A small CTC audio transcriber, trained from scratch.
Data: trained on babble in 24 made-up languages, each with its own sounds, syllables and stress or tones, from a formant synthesiser, 16.2 epochs.
Rows from block 4, named by matrix and row number. Rows with one number belong to one attention dimension. Each number is 128 + 32 x the weight over its row's rms, rounded and kept within 0 to 255. All counts start at 0. Numbers have three digits each. After the name is the row's rms in percent of the matrix's.
# q: attention query, key and value (stacked) (model.blocks.4.attn.qkv.weight, 1152x384, the q third), inputs 0-63
# k: attention query, key and value (stacked) (model.blocks.4.attn.qkv.weight, 1152x384, the k third), inputs 0-63
q.119 092:134137113137160075121185102113174118096121102159142131124114092119102070129133156167168112167081156118140158126065122173160137158145125096169140133102130125122102135177185081135119177051124042
k.119 089:125140084077139100097150095105098125165200172185141064109119131109151155102088186119183134173202143094113060087105132058159151106143098146131088114156087143066158108122105171140163132143079166
q.120 098:105129158178141107134092106086164121147119115109125149140144112105111137116194150074139114087135150135080108127138195157110089116142107105199141112093100117085135128127081125169147121099111094
k.120 100:142123113133129108120117149172135115164134160163159140126135105150159161120159116119138142154129156157093148097193108128167104142099113169116109159111176140116136161100131192121121146164153129
q.121 096:138144142134183137104135181160121130173153136089125161139088123181140127077090087125131076107145110071163137104153144123137098136157119116124098155098179116162137109111147105141126162127098126
k.121 095:104146120125077141171134091166117052157110095050097125139164105106143083117105101115085099061138184093113161125191205131170137086116068163164179112144149112161174137123117112163103099122137079
q.122 104:125175174168105119144148158170077146131112063119162118172084084151101111150141110115163125137140087133161159117200192155090096120149128124099150097132144163112129199111142117101171130108062188
k.122 105:138076114118158116055090160123112120137135109118111138082142137078093152158127124145156171122155165097144140097119140083145185053120177103123129135103125165189132099174104107191118111136126125
q.123 092:146140199127119091105080110095123129121119137097061116130144143189158067094088162156149114131085155146182155173083150147108165152167182090162080150119107126170174120177184111105144143127138183
k.123 093:097106091076085187078088127116131149145115175134152104089132163092103130158124120107151165101138172153098097074181138096112137145162139152145136111130113137054124140158157209137122159138116047
q.124 092:165128121183113171122153088149167134124140149084138196151151123096142090057127147140103135199100102133107085144132107122176144154116090165113195112139118129099114131111107153134121118098104109
k.124 092:099119140097185114169138133075109164166096106115131109113124116075151155148116145105130101156119113118151225096114160143085168110148095111184098086144070099086120125102142122109088130119077128
q.125 096:155157172133139142152113112126146091132110162130187172151055121129149140174094133066137127118122147131186067136129093166086132150178084153103172171124146103164147156133115141173168082109199091
k.125 093:176097191077138093152073138094154102125124112104126130107126128160155201146147119114114185093170087146161109144079202123119103178058104141061092147129098163058175098155113094089139175085172198
q.126 092:123132107145161140137185102181104106148145195207126074102130151101120152164154122179125088131151156135112135137085112044104087142160149127122155098137128214141094126152132147169122100130163089
k.126 095:106114165106131110130094106150146138105088134093160117175091068151089080124118177101110111136171171114096164135084126094104095135094104157128149132120080144102149147147161120136166065196120120
q.127 093:142103113090112109173124137182175157050192166132176120142133114099133085091041124117178126167171132097112149138177087147158166071151135150129150148159154171052187107147182100148138132111203108
k.127 095:166095172130165146102082135102149144108123070133090133112048136103117148136109179096150147111118148130144167155120180092120155134138111140133123116120089192138068170109093156151099190092129155
q.128 094:137072094122141106152095108075113125178150113104121134164087143182107134113156063084101112163094137104106148158103162107093125100125151119196191127191150098117127140142123081127227134093155184
k.128 097:121143125136116110178194135188179078116154102087150165117125110084123108187139143172201119131163113122142116129138106143099119100107117134164116100167151228100101147101134141083087151149108118
q.129 089:051100109108149087109150163133196089172123116121117124157141106104140120127105111139095118139124155142089069103147094202142100214026154100131098150128134079071130130137108100110169160113061132
k.129 088:118109138119078136128216114094103095084178148114078171100105168127175067120158150066116113139107119132118097144089078088125177104087128149051157135153138212092087169152160169092088107205119102
q.130 087:133150131150130137168126141140160177109129161078164171147086123100164138125110059120087098161116015116171072174070118126156149135130133095111136138146130103152148188174151147151144034057098112
k.130 095:164139122163111092133131147148139150164135079146118079105122125131142117100153219044130108097121128136129132121101121143170166098122108106111078201157084093151068145169074098155161124179149092
q.131 083:177153099106192103112093165131100129120157125124149085134191124093142088087126047121127126190143119101118100189144108126085156170149160130177073165166034118114114104093178113084116116112143107
k.131 085:073126171145111100164098117080136171171090145164164110164125150151113102129142120126137121138130119134104106097152156088065123111115124150110136088098174132110114124057136131074121083131143110
q.132 094:154199135100148129149128141115168098148151171187151131167085110117110085090061105121115145134106116193132130100113176087128168139124119147128110098134097104148085119136151124145123116133195154
k.132 098:192163128137156113111121150143087139172151118129118154094138133084139132128153141126155124150097087152038168152166154133119115130096149084032151129117164033158167107123126098093140086122142127
q.133 096:130135148128153100165073042117152140156134106073128156193162172095123185134157117180139106132100157053160127140112083156133128082092091118120101121067084108112133136112059128107107096148113104
k.133 097:095128073106154104112081132152156156152148112148096155158100015187124100121157101123140076139099133100103130108071173108085229161143149139138125097057111098104137173148164092111081097124121141
q.134 097:119133123106114141117145177107118072120088136179045094129155094184096124139071084141151075089140150122118193116083132127120130113149092111142121155114187110074140149135164134211096103071106097
k.134 095:124122153195190094170142142143139118112094178094162109048120126093125131138126155160100177132171101104130128112088099151161182117168120147118098147131097141111095131135080134131122095168103145
q.135 097:117097108062149125131097158176071079140197084170048099096123156142196122123095139150173112122106101200159119103110098122113149096107108140093107070154186169101103107150144078150188226114141120
k.135 099:108093092074165178131079140094154089147167090094111136168089124173118102108097140128099116150128110074122076155123142153134156102035160144097133115154137208084156115108121134160179087111124086
q.136 094:152155138116089116070065073139114124113160148135153136133085166111139156137163078130103163120149167120149208048128113180110147072109107176135210155152086077127146160116191129107104071081127134
k.136 094:142152168196150132043082131153128153140148099168188104152173169130107137143153172191162060164075148080123130126160163148108155124158134132178073149147158155108158147089139105127136157108155162
q.137 089:104174109099144083149141094156115133138153142160119139151180128153098112092125076063137069095103126139156167069168117156058128129138160085142084123092136122120131113134062138156070184169049151
k.137 087:147165186094158071108140175087039115095140139141142157156152107107104197122146144183161174130166161162089205116118119124113144134105066122109130115109152117174101175250130084097131052122156128
q.138 094:167158115098204156082103141154095119135125099126069131110140130138115202130130117088159109102145084119193131060109164212128140139161139157147129136118126188161088133101161060126150111135110168
k.138 099:124111137176137094222132121119142104136161132141148084137120085156076178147153113090091134161112155074134147130121121147112150113178122083106145132148067131152137112126110121132097164123116080
q.139 097:209148149175091152181102115172124103131119130121135099107198090151121147091147158107049139107146139151136139131148147136066118131147083156149093119123154180170160098204170155092127087107142165
k.139 104:168146140149126127070060109146133146112172153184179143118180121101127163035178144113082189135127086156135169129148125164123172128158055118156100124156131148077175155142131152094154095033135130
q.140 096:121178185097081118103120175079113105160074138116125129062165103104118104073136140054132177118166111130155196150146121077084121106082163113175074174160106137139152118132128211107122119119130123
k.140 095:161160156162129115136103165129094139133148178138122102189141142095124088069127138159112153099145141109148072152192117162144165109120016120065162086131145174148097152141121151143148131096082113
q.141 090:176167120114204172154171127156122095172119167106153170141128158140094185115064200101151148113164150136128149117082155080118069105124116065094125123181130143140199157143124181148136206123133094
k.141 094:134195108111048140095179150124113150119137078106145176056121078114128113132176215142135166143132103105133173175122142105154100108135088082081142146114151126172142106133091146070123140138126146
q.142 091:118115047151122192157098123201159087137130078115125156119127113077177116197095060119135152104126166170158147131134136142188135180145125146204099153112135095114167139153176089129110149168205091
k.142 096:164133121137128095123175146113139177154137171097135187150179128106131134069119125135083145112136135117176134097127143123128179101110157095113144118097115113124127113128116128105131169110160129
q.143 085:167156196099078131079188127148089135107068145188153095129076062154129119200149081136108124109106149147126112129094055139146153161077156138140128120079123123111130113088160176126067177161135121
k.143 084:133136105067068183148140082127149146117070128173160157116153112083101162144050057121162125045076159161144106137065170146140182124142165168141157164112146110098171086146078115172120129153157122
q.144 094:133171153118130181140155092141170183137099114106157175122126104113115126175096126161150101138128168165039082127185187124147133127107103160122139099100123148142123137179094124066169192097089160
k.144 096:091066070146129152091073140134142088154098186104134113136141095166134116150118123135109122104128098116088161207110145140158142120154129142138106145160168130191136150107187119106109129097083180
q.145 091:194148129145052113100115191158124101119092150081085139107140157135089145146159146165072099125118180140079106114088108164164118133065140106146141166130163127121177170164163168120099073131174158
k.145 095:114131146165158110113132123128147143131096123054184143128155147044106118147138181119129110124120154110166154112117135120129183085197046110127135143145168152118109111098162145100140140159133124
q.146 097:182173138156058124159223181112140117137161148180140165139151038108127133155148132149161140138127145157081124117152147087132187141113164070185105156100126075123155165098142124143136169091114160
k.146 097:159112172144100097125152144106089162151161145106119094081156132128120106086110090110127163063106070110168173105147137121173104136107128137091173106105103136157163123183141127127145119158165072
q.147 082:141069129117175141165146052110113154172098117133162107146179172131175174104164073138127146110124153076162161161143136116151158163134116112090193176109093162167126170142096117160080150158168160
k.147 084:154096069072113161178075108138101150157095107115178106120154150146124162135108099167122134148131132162100143048137111126166184122191171180072091110101148121058093142213129132107064144138159140
q.148 089:127201129147087137179129122158175088157127153118107103154077124115113144108153116166151108103133120125064164169116173083098164134139197131105141080086110199137129167154151138118108076093132156
k.148 097:138134167171159169116105078105108075195144181139164144189145129124147135119194103107149140076116108147104173117097102114228203122079121103115152127155150135153137146140102124150114106165113183
q.149 089:124153107159175136143063155144148145110149103100117163151110097134135156121199087116165092116123118094134137115105142149107074101171143109121148125109084140076111191104190103119162099103148152
k.149 092:158108118128083153105172127143169123094135135136097101179120082114194117173116178116067084164177117058122188129064089118090169110120098102194124085145055167173102095123149125131210099098176142
q.150 085:160131150141142141201147159092169176099095152137199061192179146143093179189166093113175096109122120089113127167098135161124156136171125103139134120146114132134145142151152103215165143129133144
k.150 089:152114152128155100103181122144130156128112136123099065105136132092049100112086173140175133080117162117171165116102087153125095092095045180109117106148119104159100086143106099095122103104134134
q.151 094:113168139082129128140138121156088088109135130084187121109152162081140124100150107089169142135156133120104094096119140152142105148066146125124172166104143072146133137103134119115149136095165095
k.151 092:091142099141099201176191107101106148084110130076119131172144135116153129152124167131150131129173150128163100055072203126096034112204169136112121128109161158181060040117091124068162149086058101
q.152 098:140140069152108110083143091116051122152185120139111209132175089202101135149100108186141167130117169138148072112138115096121157085168181105153123139133126129107160145106147189130152152120098158
k.152 100:118098173113179091184107160117120176172117160103138075059084140117126108184143145097126181145139101081118155099087162106116184107173108108120108150151193114102149120120093114160126089132096141
q.153 085:183136103087152141106126061140128037170119113150134147148191102159147144134092090128142113115104155143095160169169094166164095156113136205133123179134155152148127145122124161125132117077118113
k.153 093:134150157099090140116077080128118091149116055086146159085140142152098152166099131108081178167141111138086108118099128084114084135171052171117104163133164114064128149114135139173170124069098177
q.154 091:118132138069128146153133126115127133142146122173179072195125127118118131119125122166129147123058172150137158144162143147136130126096136146097085223109104141180171173092132121069106128120147134
k.154 097:116169135144194179141123132141120148152088139160184131157142134144116073135056177185107075140175076172101118077141141153180148149146160146168179152111122120098098136107095150135118159108120132
q.155 093:092138163192187117106161130148115147080203092113150138158139113087136128072130047104145152169172062093125132148162117131150202131144117098132175208120125129088139121050153149112098140053152139
k.155 089:151114102158094156157080135107117154112093108069106133155113102148113165104139162075124169127163167150103096148132112157072098101067127207146071124085101137138097179102143131135119113123093139
q.156 099:141158129137152075146070074145099113135139123077120226098162127170166127152131174130124136093101192130105173156107039079150165092125112121138129112087072146107113145105109193095159101081090139
k.156 102:110125140086082154170100127154126050102145093175150105133122117094137124146131101129120101151135165131170102138098123090080136167145110100125159185176178086141130104136108122150149187170172136
q.157 088:053138145111096154091142182099131142128093133100121141086144143086164119127185177094067104068148210142099125177113082053082152118144144079086126182068089148106095149120042139101176140148150178
k.157 093:139145109122119141101065156161140095199145150088145147179177075143121132151183106056106088173144105131178084151109133112145133143147099055073115117156144146097116145142131163183156108095129140
q.158 092:127105202132130092139109131023081154133059148123139113148159154162098101141164137150127096110122147118096136119138101127114078152104155103069142120143099136135161086147063128160103131150160146
k.158 095:118112105094159200148144081171166053146083133138154156118145127130175080146131128168152190104124153085141138120119114134088186101107091196113150077088109132117130159146118142107085127134145125
q.159 091:119175183170080128137142057116100096113108114133146109119151121109162110104101123165136116098142082146106124098054106127153162202138101145160147124098112090126163097180079030186123117134094122
k.159 093:134083048103139143118176168142092126103141096129129167130158098096122128066136135067124171164104150125152134135162142115129123119120108140109081166086139124140109122050109151134110139126158112
q.160 104:115145105095163121131197112135057114130168073147138117138130202198108166096054147194111176094130117094113121129108097102134122143157133190102120163137113117096072122086130127122121097133112088
k.160 106:130159142142129108114100185095177106118170126143066186141166146177116166172119087134133165170054147106083122082152084124096158147113095105115122085127101103123127182156115087150146073149119113
q.161 108:126128122122092122163097088115156147105153173122139096123057109098107116173167205138119174048135186136121164149109126143132123148107116117154135096141127173180205154102139072080100144128198177
k.161 107:107137157095144131144121112088153122080090093147151128107095119128123169132106104066165122090080180096145169115160140153129158100060132102147138175107113176101119190127116120148121134128121118
q.162 101:121154120087117096116114175138121119161099103096128157128138084137124239113108126123163157154131097132147144206139117103117132109132112142124124108112110106120118141087109171143113121080159079
k.162 103:070118156136124144106111127116180171122149116059142086093084132068105141094085095110091136089138114111128166108148118111130143183082138119112148150147189112071145165091106185119170136102089079
q.163 102:080151181119152150084148110115127132113116148127075123146122114139116094111133131085123104165136086097076140129083088195146158102109020128175144126116152087126184131088078042142122153057213097
k.163 100:160137159149098121098110092134128078173112118141108194141152155132135192173150095113154111092107122120148069116123140095169098122139125080082148135135130112184151168067096139152107137085162130
q.164 108:089121079111179125160151103106169074171101146117122215124137100149137144094071040072122159079175074160049118120095113096105158112102170131107083169157146132171112182164094106135082084136144148
k.164 108:170183112101116114090147160128087105081097151087132176145092075131102100109113118173171121131112143076108145235128188128125175111122073175120132118111141144118113074125140089158098214119124153
q.165 100:167101150230128117165177094129101160098090105106081102132141126050154093145091121172097182127088133159088136106103089127146108100160184132127124100086131021106117104164128157116060153134107160
k.165 100:085151117153111079162085121184089099073170117135095178155074106117087094101124134142149125154120111095109127139124158131081115116119140115060120161137153151195128128122098145109105117071105157
q.166 103:128088171150137093152120146122087075081134183189140088131167157148152116197172080105081125153129185134089092136084152089095163180109127188117121180144091081113110166120069103084137148075187146
k.166 101:150154125094121090171147132162059122132123126123125129115143190141131199083153135141153134118106073141168054130149117170071165167146128111136160126105140162128143138084114131120100184168178142
q.167 102:155138141148123153101085110134178106125102125107135106156120131123181120123116124121129116186109116127144101095026136153161134109134156153159126086075162177109108112108170115123141097123081185
k.167 101:124156115132123147109092140102150089123205151040138136150149170094085211146198127116133149156136120127115098105136154155173136154100131161158075134157080159081157135155094086123128145119152116
q.168 096:170153216161059108172092155140158151143149145081144153121102129061114069162123136146110100088106092193094064121163100120132069097105124187095104115110119115111135107169159156113130149099124144
k.168 099:122087113131174167144101108181105106143157176173155109129101126123127083173175117188123109063098153101150119141125119138132092105192161136134153097086179117134087162088154082143132103187190148
q.169 099:058072144085132086162123152156131133165136145144165154161103107181186119134127116110163132096074147121161114071114098132125183160157137092108145167089119126155095164137144139098043130126147196
k.169 097:109150112101116157142096129096113066095131147168193093089080154096101155132133124141156175130146112137160103100094129144138137129098162094115118140143140086111097127183119130021115082120099159
q.170 103:188081075132132144151099096089118155152084094138083103184132080156159127092100149127120134159180134142113099145128118119153169131200138102154121130086147115156129112195169129137096110156082154
k.170 103:093089088159177129140124105069126093128200190145085100166124167129154192175121098117135109176185146163148117126110194148127126152107114158118121185094103123137133109064094149151164144128102153
q.171 100:141114135074097153112150209083094067146103170158091123160147127139091218155086129120140162161096155132128173129209116117114153129032117101091166161138131125175148112101054187129143147120121125
k.171 103:101134145158152105186079139105095088077173040114138156113137118107136085067167094134078078175161068141154135099135180156099123129158144119158143128048150147093195143098142144150142142166101151
q.172 103:139105133156108100135153170094087186129153125135121147167073152136116115153131162114120133061172137097064123173116126100141119191140128130105079183137112129161153195106126135115113115100129109
k.172 103:107176109162123064081127063114115112130164123114131066135114154135101054132138049139094123093141168097182103123064126155143086095108141095097123101129133147134149169083155103176140163143144105
q.173 099:193151133134210118086139153161155108105145145146085125167084160111116128140133196122109086062156146176164091150103114154094119145124133139151114146129129114129138115147085132082143145130177121
k.173 099:118103111074081125138100114094124121177165151147174126159084073099148112184147067168147098118163103097124124160159127078115161146207142166109124162107092099195104140166171163115118168157138104
q.174 105:076117069106134125083122151133172120148138151208161096153140106112118109112047128143135105099092133129155120139135112135160123071151180140156128190111149162128103147115118103140104127133234082
k.174 106:106152153115096161101063174136050091156115168153143085125121077082124134166206146123139153147143100077115148102130088162121121148131099080086096111136106139114150120151121121098118118152152175
q.175 109:104121156092123142222102125126096146122070157065131133183160167165084159116114144165171156109101090167222204151136159128110102133120128127152118106132191151160069111115102134098114105125122153
k.175 109:096109156132133147146126151092074058108151133124112108115095154155111160103123116181120102159094026165143116133104098149203110153115132149146054125104134127158085147102118157097141110088153123
q.176 098:120142154136090090167116094167122139098109108181101162135181198138131175186157115057139095134129172150138117161098080076182082105058122088105160177158144169141115129112139135128092117108127090
k.176 099:168163133122094174133069131152147157203142115149150120098154092116163160152164123192075151129117179166193150078161116153136119120123131137112136106155079155097139089160107137121093149134083106
q.177 107:071115123163108158141133128121147067163074165186109123124193096127169123129185194141112129097123136120087106086166157165103119067136157178115127115119176159145146137132084095103098132148126083
k.177 109:075133110106111105138082126203072130052164135120095155128053164118161117071077127117121108146120144048045097146141130157109063161149154101121127166168111127134130108118112132104157106113078151
q.178 101:140057141089203137167145103091170097143137130128085113092133132114070125146161175155085174152128139168140123111169140200131127127144165170101117158109081099110150168082157103160143110105113120
k.178 108:158144130086091124113117098174120130115147103162124102136181143117120127129077084103160128160176177138173176145079111191130093126108093132190106108115131140145178086137088127132162099133145125
q.179 100:124140137076113159077133166121095127100155143169152160154126119110120148154135117107170129127148171110108130046126158137150071139116138105115128126171093135130203084110181118159129127120184113
k.179 094:099089090142145131132121127141162106146135181134150107101076133108140107101145180136109135086119135123133134134136196127152112133156135112123114119150172137127136172128120121120172054129115114
q.180 097:109051137146105148127073161153127137113144144162190148174127203144143062134124120114184114094065110142082113124139153129167135104088197111151132188178129128159152117173123124147151054154209114
k.180 101:118122145077143135088121216065105163175154161174085103160114102151054085129088111107135112115153071092093108123142133210141197150129071128121113118100106147133168105144089123154132103097101087
q.181 102:130118161173129154141142151114158124125079103124134180140125134166090160111078128070096175157132148109158150103120093123127194165140117080155116100126133092173101114125105128132115146144090133
k.181 100:118136166116157091168122084147075112153151187098124127151139125077163176083133088161118163177113078087117155145203123160161116152114109135142119191181111119180082195122068148145123133110142091
q.182 108:141096136192154154104076131110123112139122175091086154114126165154126107121070195184105114096166114142166115145141074100097120128086095126130115115129108131116110147103082136103139170207133108
k.182 106:067215114185136178060083207085082125123187129097114114136211104090134084106171156125200086110153146179159109124131122119116079129123141115108096079150074075218176104077116078138135152127166135
q.183 103:060130120085117171096122175140130082174149163092147172098167165071080120108174102148143129104128066134127077140154137127114151116137103127127193080138101135076090068074117164075100110171140099
k.183 104:151132082102129106116113169139103093101118074163045090105138146122107136103191156131123188145086159124113180156129146111097053153172142097065170113114152102171103222091109114086170109159126132
q.184 101:071130175105191135159112152112126183146110093150162184103134065087120144138100165142149121129097147068161148156075121147121129084142101144099094172125154119083154149142087083161134113106095164
k.184 096:176101181129066107129087127105118093106114140101177167110127119092167133134119147147103072099036133122153142109125095110135151081128126129136136155106132135177135115118144104120154193140161125
q.185 099:149177132140114153135113170070154128150127126107060093182107146218058168124085068081171104126196131103140132095055056132119160110133093120078139083109147100146093161165093071153161117106140110
k.185 105:137124142132126105128143190179139118141103141117141140105080171135074128072096117120130119098181078116117092105158140180103149140130116179142088121177185165111138181122141142208100178117140111
q.186 104:148161116115131158144127126137101125115121119094091111144150131109136105078121106134095152114130128064145125179101103086109150096116122111146123116065116138145124170110095090106052157104178133
k.186 106:097061124125140130186158068127138162135114168105122147129165081082105078172140112113138118143071115149142134166092141105095103139085079144170148150062138094199105193122145117171075084069189156
q.187 095:110145175123146162116088126097141115089173140161178137120137171102176136102133109110215149112163101123146125125118068077114146121161144121133117142020135151093128130135130129186116103121090143
k.187 102:174109119127169147132158126149090120151135190117137145172088101150109106168115140065151093062132104166188146180058085157092122201091198127174106150085171051134080092147117141132022117150147048
q.188 102:079092141092165132135099136100101102131138100125099135166099102071135153113102126128072132159142142154126127098107128170100137119074184139169122185137051095115136087108139168121108135189129154
k.188 102:114133094168126161050112097159139163116067106149103112131109067117088124171108081116187150126174142172147096101133076131077130104178147145123055103164145143161099093196132143137131152132084192
q.189 102:112153094122070120203168129085160125105133203089127136112156129117178122160136096115136093102180171144120108095111134075152128131133116125117122129183156138134101153163137153139128174085151118
k.189 104:140094153093109086121121109136145121143068103102146165104099073151125099156088137191121170116103103080103148141161121117127127137159139170148144170143147154127139094128186101153165130134161139
q.190 102:142144109134174123086161166087155178136117107117177175130104101150133124129157163121166159115170072157162151098087180140090054082126136087095106092115130126060158091114146169215134148146143168
k.190 102:148082149128132147100166101058147104155133092134060127144098103093107159138091121131182120107085099101160165079186195179150051116144087145189150136112124073138102139129127091149118117110215064
q.191 099:132135114151086133111139122122098106154121171107113130114057157079156151140142066094130132208146129093110112084121096133139122182148069143146097149073105099091086122112163177144128104095183117
k.191 101:141150103111148101190153113147108153160178181181122124102103122136112106056056051105194155073153137158099101076073154101103141117174158178109172079101146149180100136181077162170144093108217151
q.192 098:106098204100062137130169177074110109143077071109129158148120108076142141155119088107160128108151066126114121117125137161097058120191144167131185096139092156140125093172102155115135179121141103
k.192 100:151186138110118116132110136193093089101046088160194128116114134100115085219160155086119102096103091156142084119090141091089073082117104082126081152129116165126076019115122109143071155162063144
q.193 104:145149119105072144105121174175155180148110098107113103150143158088124156080087104168138143163125191108200192207096112119149110129139142126156112120153125096177077113176183179135152121122072139
k.193 102:050128150134183129098105115121149145124132114119119097139131116174095184133121093182108060105149091171154164174079140093117132184207137082105149147156218102122140106153142040125121135153149131
q.194 105:132163045139169116139179143135198142137141173097077187124144086097163143108127137084149140085152090137104123085125180104104111154197119114118129156150067127175185116106145111099118101174098172
k.194 106:130169182144131141083154167132115121075122076198126093128184172136170193157165148140160121188240185086158099096219203092118125103104167182147088160089145172129125077114082117088170092192093118
q.195 103:101163125162119175129147150131186132169117163133091080142103091083116133129118106136108135112163071157128202139069067150100141155109092105201131103147101115165144112154133114104126080145118145
k.195 105:135129138170141140139120104106119170116183136040138143096103117106129144145110112083107086160140157153159177123127154078103131146140129162130121131088086117171167060069119186108161165182119137
q.196 103:131183170110179137094130149125173178119145114131134121121156099167135096192185196138098151192100130150102136079149158094090103104072100119116082139142143163101105070162138147137127127128121123
k.196 106:119164143133116104107167103150161123186098125099119152080109138083124109150130148132152143090102104132152125134044127114150177159104214170145169140176152161039155179133100143071182063165106076
q.197 101:079196158126107144151163162061147105103152180140146156101091185114160107141163148188107192147134135133101106107088073132088101124087143132208149148101086142168113108081103159151142051158027146
k.197 104:160131125122134184197138149172170043074139122158099157066082176126142137096145189146123094167169080163107150115129138103142128170140065078094117095124114168089077097129127142110134111146100167
q.198 103:128125164185133167168120191155139153144136063126108102109087078162140090088154121109085115107117087150184072179129128112098115136091156163084109116119125109117155107119094118144097116108138064
k.198 099:108178124127195117166161158104141125127151116107096161083176145100066120116151122119116138027120107157120122184103161084114114098121157171108151191238158133105081212106126063150120113152093114
q.199 103:098111130129151150108117176118062157161117140136154128183146103115091078153173082132154078119117155175176134165077101162162161145169121112177135130107176074098133195129182100145188075156199175
k.199 103:146132067088120131116184150126134134129147176125104099143064150143102112120213088094089152153112110113137074164139189147136123118135110176147082173196115125172133100177134127112176157187115158
q.200 098:149107085160172194116109125160148149134168149106113075192108104131180108084126120147092103129164120149118146134124119160114050105137051200140072172181150126079181072118153170088151148155081127
k.200 100:136108111128114118078133157138087132097142117131172130088136156154207073090152103122173140141118145164143179139117158096145121121113135092114153163203139141156149140105172137135156137146141111
q.201 103:209103111143159162121141182125140137135080107128113101186126140148108098142058180116104111132154127145156041101133145140113156134095150152098116053150155078148134093125093125182136133164100173
k.201 098:094132121150087145147112117113136107083169143141130160206166135152095129126111071091120111120160159129130110093104111167161094116113086129154094116098126107093064173086124136146174158089124119
q.202 101:032153106130115157119146146107122139143145126158120094184094114111168101122142146182164129068144121157185154076110172134155134145088221091080124108130025127149144105175117155130146074102154105
k.202 106:118159074100152161086095088125092105154165133154116122125123117101106093115034110116164114124106086075128137108122158146106125071114102185100140132127112180092107188133081111129186131133121103
q.203 102:125139129052106068133125114152142163127119166171148127164118107086122082111106177133137075108125127140109151096073110161171153125101140097157144093156193063126132067138117152186146160145179139
k.203 108:154138130147082118163134158149102162109142146156081093097126106142109137126128131055073054111102200144120066196141088154073178104140179112074145119079114094105180160137120094136134126159179119
q.204 096:120117164146153109149147094119107144111138143101117095119137114168139141142194128211126120103137175153181161091122089119126098161154140123084145128132070143137185126157111093092132103094081143
k.204 101:128124103171098145135080123144162069150147112111130172161088125114113103142150181166026125100087080131180101143144104182111114127104101104117141163154169151126102144159122140141081089137170137
q.205 101:136111116130095166161134123236147134135095133134137159164125142110171038131139098115145119164113153083120130111120197195137134105104156072175158090109108140160107169139178140106122151125174138
k.205 103:144081186108165169103085108114125110070117106152106150153141093134138138126180140120164084105117138092152132083126141109125112126041149141097170126113086124129179171126141151126162126138155150
q.206 108:129172192135092128186155095122122158106155119106199102104173103150070124189112104155162140126080156158112096108119183185181066121159118136107107166085107144078140192121115114130083064131128176
k.206 106:177188131100139125139116178122113066161074147105107098100121113142114147089116117135178205168145116113110075129157117180120085158075095127142105123098151185120159155105147126118158118107164088
q.207 101:142196092111072131184071098151102141085192106117120203130154168119110109121158197157210091166108109140125167112160105178184122138124105160106125120146116133096140109116162159171126150152160168
k.207 103:175065126141119136160182132108131109125073116192135144129108076148087131079131138142131085144166135140116145189185114141121047153139092127074115173135073139105134195116083101162195196162140043
q.208 094:148145085123114110166128116111155098112185138172083149113161093154133080111084121104149141138133098134097135128120132148166097175084138111085087151050103130153135149129166153125053194126092116
k.208 098:160164119072055125109128180140138134121102177099106099101103145082151132098099152135091120116131100138136185126184007130084058106199133156183239093193127144121086133104126102148132141163109169
q.209 095:095120133128139106119144192122190096136142150138088125072117148136112101191110076095115108132197154122100106070140148151076143057138072115119146111157093131088142123092073146114138095086154133
k.209 102:144117098203112161171118176124183146130070066115084114105117105081106117145053115112117120136158119135151171074099090172129120178157096076136157137141160075153153207140105197126135119126119146
q.210 096:065207117108125062094144129098172131182119131154105157112158048134123129140143161085114166163074103140111159101135132177137160106150138092126112141094123119147182077108115146135148128093136117
k.210 103:106164131146129188075126124093132115169058167174139144091139063145153094077136144166117157135139099213043115188121161095140127089116096091139127084057127168115141110139139140151185091164181126
q.211 098:164127158080112141148164128106117091109104113137157150098121187142133168112107186111129139139105133110096147158198153186143150126139101171121138162137168128111127175142152150101039112121151127
k.211 104:111158167097109138162141168167114099099102112132143109097129142066105194135147128197134126094139180150092127100175110070092106123157142066122117127091131137122118125100139116137069061188129131
q.212 103:182085081125122101117128130106161126144120142110128061088121170138109155163074106164098151103095126103185120117188160114123142161111147066138105140159080167090155190167158114105141160156119136
k.212 101:122065158115155168112147106175132215113117047102197166112119174084115088083076089114149107142164119070189127158108116177180059135109144109158164142135125110107126144102126125133096103195136142
q.213 101:119087207105067148176107122166093133072095167174121155120162074121121051093119100157120126116135166100126127126125166130124092217095110118178163132146082113092097096123136108113166106158134189
k.213 099:142084068121139158109088063154150140134169143149179130157151093178125149102166147082111114091120130102075095211101114123094133151088175157101101089115098154151137121170117115113153097119139173
q.214 097:159181114105101141134111117136187148138161129089113115154053178160134126157124142150140135074111146138125143159157149126126034188085088124087094117161141100126111107136087150145099102113122120
k.214 101:147155139125130154129142148101160153153121122083095129112108133110081149143112099198128096122105112170103137111089150111147151136135221042168156185205146059138160149149095146163070055094101074
q.215 105:112081154138145107143097123151165080152142143108139156087149163182142121049079132109135086125140112109120145130155151080138086113141049183088082122144086068122118140155117158124148081162105121
k.215 106:160104148170170137117104115105068121093127147157138151106085159172108178097142098096108147059162153091125149138075091126158121094142172139144125146152139110130108141132071080142135097117092057